From a checkpoint of a small contrastive audio-text model.
Training: cautious_adamw at rate 0.0025, 15200 steps, batches of 256.
Data: trained on Morse code for random letters and digits, with fading, noise and interfering tones, 149.4 epochs.
Rows from block 9 of the audio encoder of a small contrastive audio-text model, named by matrix and row number. Each number is 128 + 32 x the weight over its row's rms, rounded and kept within 0 to 255. All counts start at 0. Numbers have three digits each.
After each channel's rows are labels from the 100 clips, of 14848, where the channel reaches its highest value: "peak on" is the class under the peak. Only what is clearly more common there than usual is listed. The data: Morse code for random letters and digits, with fading, noise and interfering tones. In brackets: how many of the 100.
# conv: pointwise conv (encoder.blocks.9.conv.weight, 256x256x1), inputs 0-255

conv.232:137168176088134129135146072102154138095113122152133091110051075150165124104121189085102098140096113161121087145149115146142138080150058113134158112097148094125096151166135096086072130183069096105142147151144130116085059161163171127126050102143094142119099126135158115099123058153108085185102138121142039111114103137189124129136095131124128102149125129125072177074068125146124073127104137073080109118172113083079083132095132163161111136149140089142139119111124134074107113136121142053105123094132136093127071081137054154170115019137177133153131100133111126127084127130121113096100056077115087099115144051097084135147146132168150074125145149100133134147137112107120109126160108082136147052120137149125127159125137067070157119111155115155106064143148110090134107093113173
peak on: the character "v" (66); the character "3" (33)

conv.227:140154200141093137142122188138070134126083111088089076138056091144129118156087159068136133098112106091130107135174098114123169145092081146159097156147125090110075180113165167101160112186116126128115074131176158139164148159144157108125110120131084146125071153132159102147170109109085127104130156084136107120097106125064112113105049126103118040089112136177072091118076129079037121127114120101080129154147160169119148176084075151155136110116150118139143040105132085156069131152183106114093106090126169068128121144135149082173086072111140119059110072164128119133147099088136097097073100153160126132117115135134101164134072154127084128118171157153123153119108089159141128118119109117148142083084130120091123112151129081113146064149094063119108076128062125143146130124195145
peak on: the character "q" (69)

conv.49:143114105079142109135183064120084142164187201081110089121129105203125095149148128097084142152136090148147103071133178087158155130125081188094077162089154096161144173167129157146148136122122119104149075142065142136138088194078143183068108091133108059113087122115142154168083135187078152153150117108093089152121132085132109094084125091092130130131109163104133146107148172083113186088183156099069178153114130109057125170112135136108120140131131154147095184164153200141125095080148061091077095096155158131078093077106111120145128138090152108101049128133130135089176115114091106142126121101187146164079165096136174093142173103163134158073161141152102120095131087184136088101130108144161087121112090123136156117154139114139083133171122151120080127133105135128130129147157104
peak on: the character "q" (52)

conv.235:111081053091120104099116110146167149052183136095180148130112127086135098106103116139145122102214124075132121089124191097125103130119132070105145131108093108132130069090095085137137124065129141134140155086169077142132113139160131154067166142151109092086123129111100157142109113131074118195110123128146158121182105135166143144101143136122131146156126132067137151157135127104191184128088070123111134077168103122103083068109165112128157164172129163110110174101096169100153164048103100085120138143101048153135116095106086159055152148096103093111159184173090110160122172132030163119177132140171131106116056084142157124157146096143139110121149150136111109136151118111135140091110159087117117114148080115092142096140140043128094149158147128130132197120148081172107170111166063
peak on: the character "y" (91)

conv.95:143140152044159152115079135130114128103048080183103105162084150109087131098036141108095093160087176157065125138050122150124173107075053107173165097138098124120114113156138146136112166142102109149150150129178183160181154127136131121134105118163058157085137110129108124097147082146123104163109133154136113065091151140083161130151125068161158136131136129114141058122096168122147117077089156095121166159188134157140144156116077085135149087088098122127074099130113078130077104138150160134090095102119164125126115140084089048143093131097117065116071126128118087104137120089148146082129121145129101102127095170131145139113116145145112118115091130052059098145085173064115147097125098128046154113158129096065167170133157143144070144134132088135073138122126112080153149134161137
peak on: the character "l" (34); the character "r" (26)

conv.80:089101105129161074125117180099064120116120109102131147107128092136122083158143132120109173160140182143124116103124080114117090114120155172055077146111117063145107141156133086161136122137146107115152124121135131144103085152145167141126126152175146143144057087110105101142132068122103126146112154102116143096112129116112104120143067163117081163110145139112100151070136158138113049125144148166110114094080093056099096161131070196118122106150127100135104130168113060124062105057059096038136099105134148089084104102177136141095078093113134102123080141140060147139100086135151049136142079128138091099145149096096107137037112131122113134137032093124094111070137108115092111130147145080166046177100080123137098147089135137096116109131093060148153102151090098147172132141154165
peak on: the character "q" (54); the character "z" (26)

conv.35:121065110155130131120130108119108132051162076116153158110118138144106096118130049117142148112160175102146119145141131086146165100115136095131126105138132173070147073119073090159183160056141081087132128066165098135118102117144082182107192160186127117111132165081121147109063152132097132201083139095157134103158111164125145161125113171104116173116134093064101112182119077114212141138067095181117134141145112149077047124122049118141133153166099100111161165155095080132174162103110062049115129159062072105124092114123121165090150132103156122095133160166083154109139162122128146072105081123148093135129100110144099131071163105157162085153121049131134133137116170105119105138129155073118124130135118132127168090175138124103114157141106100126123167146132085179140164089101094
peak on: the character "y" (91)

conv.242:117120108147147112182098147146141097163091132151082128107125138123172106121118143116124123176075083104149105134095081154042171129120090100156085132113117099119127134070130151105159147138115103117109079133122131119121100159125142123123062095109093129095061101139123118106213128106103118163094133092154121107125141110059116089150145084134172150163114174102089093116127134141049094093163140107105133114122154104130138120111129123020133058147109160064126068070071104112143120048100119153069019141112105147078120125123147080113070093163072115105120097144113116127116123125114150146106049066151106107112150106149091110129098124128133129113132155090132113092089118107091166093093145123120154120122064110088101168139151111105082125067140159091033063132135100066136066101119140
peak on: the character "k" (39)

conv.195:120084118145114154121128117054092132129160179145182114109144104135154065111164159079047163090132102094070125109087134130142137170106118204113082129163120114090092141111085156118129107107163112129145094143141074167180101158186214096112148128084087120143108130131113087159120082089088163147038099105185142119125120151132130090149184098075116131130100143131112118168115125095101135130117109120084087057061130141094147169141108115172165137188154137146064087130165117089112101131141133107110135092063118114160144140149135103117115076099112139098121091173140134152159147141158090103103089065103068066127098108120123172134122123179054160151130132178153123109096106120147073112153088111083113157096158094173154070109204076075140115068127110071149113130137116146122149083119110
peak on: the character "q" (74)

conv.70:086098100133084085166143122098122117114125168112162129114118102123115080136120114088114113138161072098188146125105139080122090073017136034146106078078094098127130115071111151157069144150123072144091059088137090160141110147146144087129128131149133083114118111158099130088119119094118096162119166092118147099145119126076164073122127073126124125070108167136130123149052105136103147103086100084141084126134128165079100088138123138109121132149117113114122147140099132128141127068137057117031133162113109133070136132130107132118154135153060112094133148167122076095085135146110197124107128103146095149114091078160112109099102127150079122124157106127130048036112076102130175036150149133170123138111075052140088125144117109148094123111132101144081120126097074160113143080157099
peak on: the character "y" (47); the character "c" (32)

conv.194:123121189157085182138097170152103103089095097140103146111135130118117083120098165112134117124110137093153132091099156114110089084136121141153071137177114107124112141074166167149123153111069106079116127099143181161107100109108177123170101173136072149137111074130100109133186076115128132109097117139132123073106161084057164079091090110137132084132101175135124092124105138101060130074068115099118139116167154146146152174096132139152071078087096137153153071060144082147088160117191116125096075112101144089095072119108144076140069101090091091066069124099110115085167121094108120165136096159139094113134091144159123168123126144094101060062169144128065072082128136177147141066110149117138094109127059148094168143139156092099109102127097124114107045094076117134117131127154104
peak on: the character "y" (33); the character "c" (30)

conv.127:135123167122204151143100115133133116107162111133137139089119103053173112089112125110111136123087134093150090111110163133116103164130093118093165138139124128157081187091144073169116141141112099089174129113118168145125134117060100161070114157120158081103112063076094191126203072153091126132093112118156112079124180079112120142131121099123186144148090136107148105130151067115121122135139101055086149120158144107082122222103123139093077152087110215071088085128126100085153065094099110100112146084081151140093093087109084116167060123056088110059065113120123126138168143100105127074073109136143151083095114123135135130123141033150107132136113140094176079130072085111153148110096063154145137125108098105146116153123133073149089136163122117134129131140127119128175095125148109
peak on: the character "q" (78)

conv.228:154114140111093068120104109138132084122141157158113157179104099156128129121066080117127154171122152081131048165109120161129171091088109073120136148107102089147111159170048136093145154086073062128149163121047130097133090136100151055076146130106115177134173151130132171078167157157111131123142074150110085152147130131043069085179180154090141139143131123135098115129161137139107143139134178122102136089091095049114110118094126105079085096133087170146147107057114122113157164093109116164127104116148104134095082083131117155153108150126126120136175128127051100112102061172089107131164105131065141101150118046108145096163112171179113092182109157133127116110144143151125135119092092139050112108140090156148085165109114128086095163113163149097084129150079111096165077131101144
peak on: the character "v" (46); the character "h" (45)

conv.249:099174105175117172146173125111139124146083101090098155189132158208122156168076107143157085140129132135165110103068109129072139091095066100140150144097113130123153148146115180045175179178093110130143080120157173153164124088168119066075045090108088127108107114089122082094113124128130141112156141062089193135101135171085093098153095151127130110194062180117117078141144105111104133090128126109139120133133148148116133108140092082096133095151079129149109133094117114102069132079120110157123093153135087090067143131134144117107129118152133119135096137068124126054132074100115108127124111108161084129113135132147100107082113146131138113156137113106073081023099130135103108091088135145136136097150081106079012108101124111162098130130158161105117134145125041096101112123148158
peak on: the character "k" (48); the character "c" (31)

conv.73:158136165162103130126059176149193108105065116154147109105153073153093116064115141132097131110103118081106122133118076177115083087122095066152166128166107074159146148132183110166097133091107129139108191026168190157078100085140146139116149156137099163076164131124152085102149150080166117183114153062169111131084149069146120094146147135159109105155141108145148162131099121135157144118092138016118157136165188127185140136103136111070116089104135098137165136140069111127120163112165174120124119125073102096106109129106128184200135144101126151119079185154086135140119105127110136107132159171111102133128117131121146099133135173144120070127057176081035115125159144098115192163104124148114142072132076156121144190142165115089100107160137124106098117150124135108127122164095137
peak on: the character "v" (48); the character "3" (32)

conv.65:132150104082126145178130113139174079191052094145123122104064177162138146147100071180132111167120108151125103131092118157114172139118083106167162159117105132137143156134104186094140173120131135092126140159073145133113108084167150124091061088125120159108110061107142085059159107098136129139132074070125185095108134174095071112147088121130137152148158163133139107116135119129114089127128139055144132133108169080146172111106109067047138070192064141134116067087112119093132137013123130147107083080103116104090112120145105119121109152158125128131108105088030116120114097094130132129122094077157132137129129123116110095124097142140150115145133160091122113059082125092116162120107104115109119143160097150092060171135175110073114119087172154063103142136131086061123094161079150
peak on: the character "v" (73)

conv.222:083156178135166087104178095145133104089131080167154163135087148164112156121144133151138092105137148145061100114061033118102112159138121136108113080123129102132130105142119169065147148132083072085171092112155110158145155136133133106109141089156110084108134106065142119181139083129083159158136108139140123136129060124078117076075137087152169167146080126096116076117120107135181134149102117103101136142189155146118103181083029052135088101102078098132071136136149089075150147127127141110128126144087131110116081100055111089131166057125160106131130112135162107064137146099130129104112096162157074099148121135115064105067168108108135106070123082066101097133107142107101090130107084114109116096136094084150171138133128130144135151116150046115137136091122101120125171194128048
peak on: the character "l" (65)

conv.61:102151121083138168166109121062147049109142088110170147106109151151174106107106080132163123127175095076131125136123160121112121126154143101126136112117099144079149116118113115109162158118081099148113196065141124146143120051126128165076108099147170180066128104184067114068135111082105127152099134059148126111155114150128121147137109114113120137133152115070119128126068081125175148126089076178123124065090116099122127050119059116083154134200107115129089156156092142101158112091116100069088125183127074101126123044121095169137164185148134144050123134109153110139074153132133167129120083074128164071137102099160119122119112120161183105140167107119149108120067147118164167099112144104133102171130087115137103125121137111163041070122148152151055129166137098087105079095098152
peak on: the character "y" (98)

conv.146:124150152126042162158119125160132094111023088176144139132133123119091126100112168204163163130119126091106133165129066073121126149122143112175091155159128112120145134110095114123108130141091110116120109130117081134111063107103150138132115063142125147123098143104087078053147153110130122161132107141155120169123114129135121123128187159140078113143139127129047128108095136064156107149131094157153129138141149108108119084079081095104075092187094146140154094068107149136156139099155098098131095093110151108075100119184131151156144103147149170147105154197079104134103141106140078130177096156150107093126133127069081128154136142058125087079112106094108068078045114114113159138106127127142120063143114154109046176122120081105113127066152185094142115160064102071117038163128154
peak on: the character "k" (47)

conv.244:087101095118121132119118111132137045132146100153158121163143121094132066119134143126123098161153111088129103076119101130142156102094120136139166121116077080089144053138125106124127114090125102174153083072138124141152135153126172113077083078141107107091135129168118190100138059112052051137057081126137138114134151150146160116110119078138173155151092136118110135155110149138174142113088145115151117073151140100098092052115134101129182121108151150111065139131120138118108094100115119114037143118109152136095120083150088180075125140157096058058141157144145085118139109130088168106182078064171108105157068152138126125061103083149124167110137132146083116143049130090147123100134080093126147074138072085114110115147145105154046111151134115152081112098131050153100182148146077
peak on: the character "l" (51); the character "w" (40)

conv.125:133129142148149123090117154125100114138105127090145143070141088121131115148119123114121104135068151112129032161144103146100086149118127139138145091144128124096167095107093122143150143129111132137121107086164136060077123071112033117127140147032099099080156116101097138112169147140093145096106106125067160108112123103117110114052128139100148067135131124180148097192143072168052072112092107102155127148096094143168133111099146097114070136101141150090155118123143125147108145114140138175087028121044094096093111130107176135081105123117096027109126152136121134104150025093100116129112121109099132109131159156115143132118109117133079036065118139101095078128130082123150159086099182102164166139129117141136122141145129119101100086144088149131120108073130107128116125125023096
peak on: the character "q" (41)

conv.110:147169141141159123177153101122130159123061166086143084074105101132072100115107109177141084074157108106118103128064120067149174166136090151130184157079107161077088192048157130132082107138118153154108133133101157111110127127183105168188077062096122160110107131110109098073129141129116147133114126166088121126100124098111128100076112077111117124132130069122063138113088137149085152109158130170125178092108127140120114072105114151174107091142156139111160113089129123139118114165129128089164093103146141163163250151152114157116096119136116151152104042099085092137122078141147113102136127094171142072113143134120112104140193147083184115062122145128116122161115078103169143144155095084154108061117110128172123128168131161086146056184172116128153160126117126112100172203152140
peak on: the character "l" (39); the character "8" (33)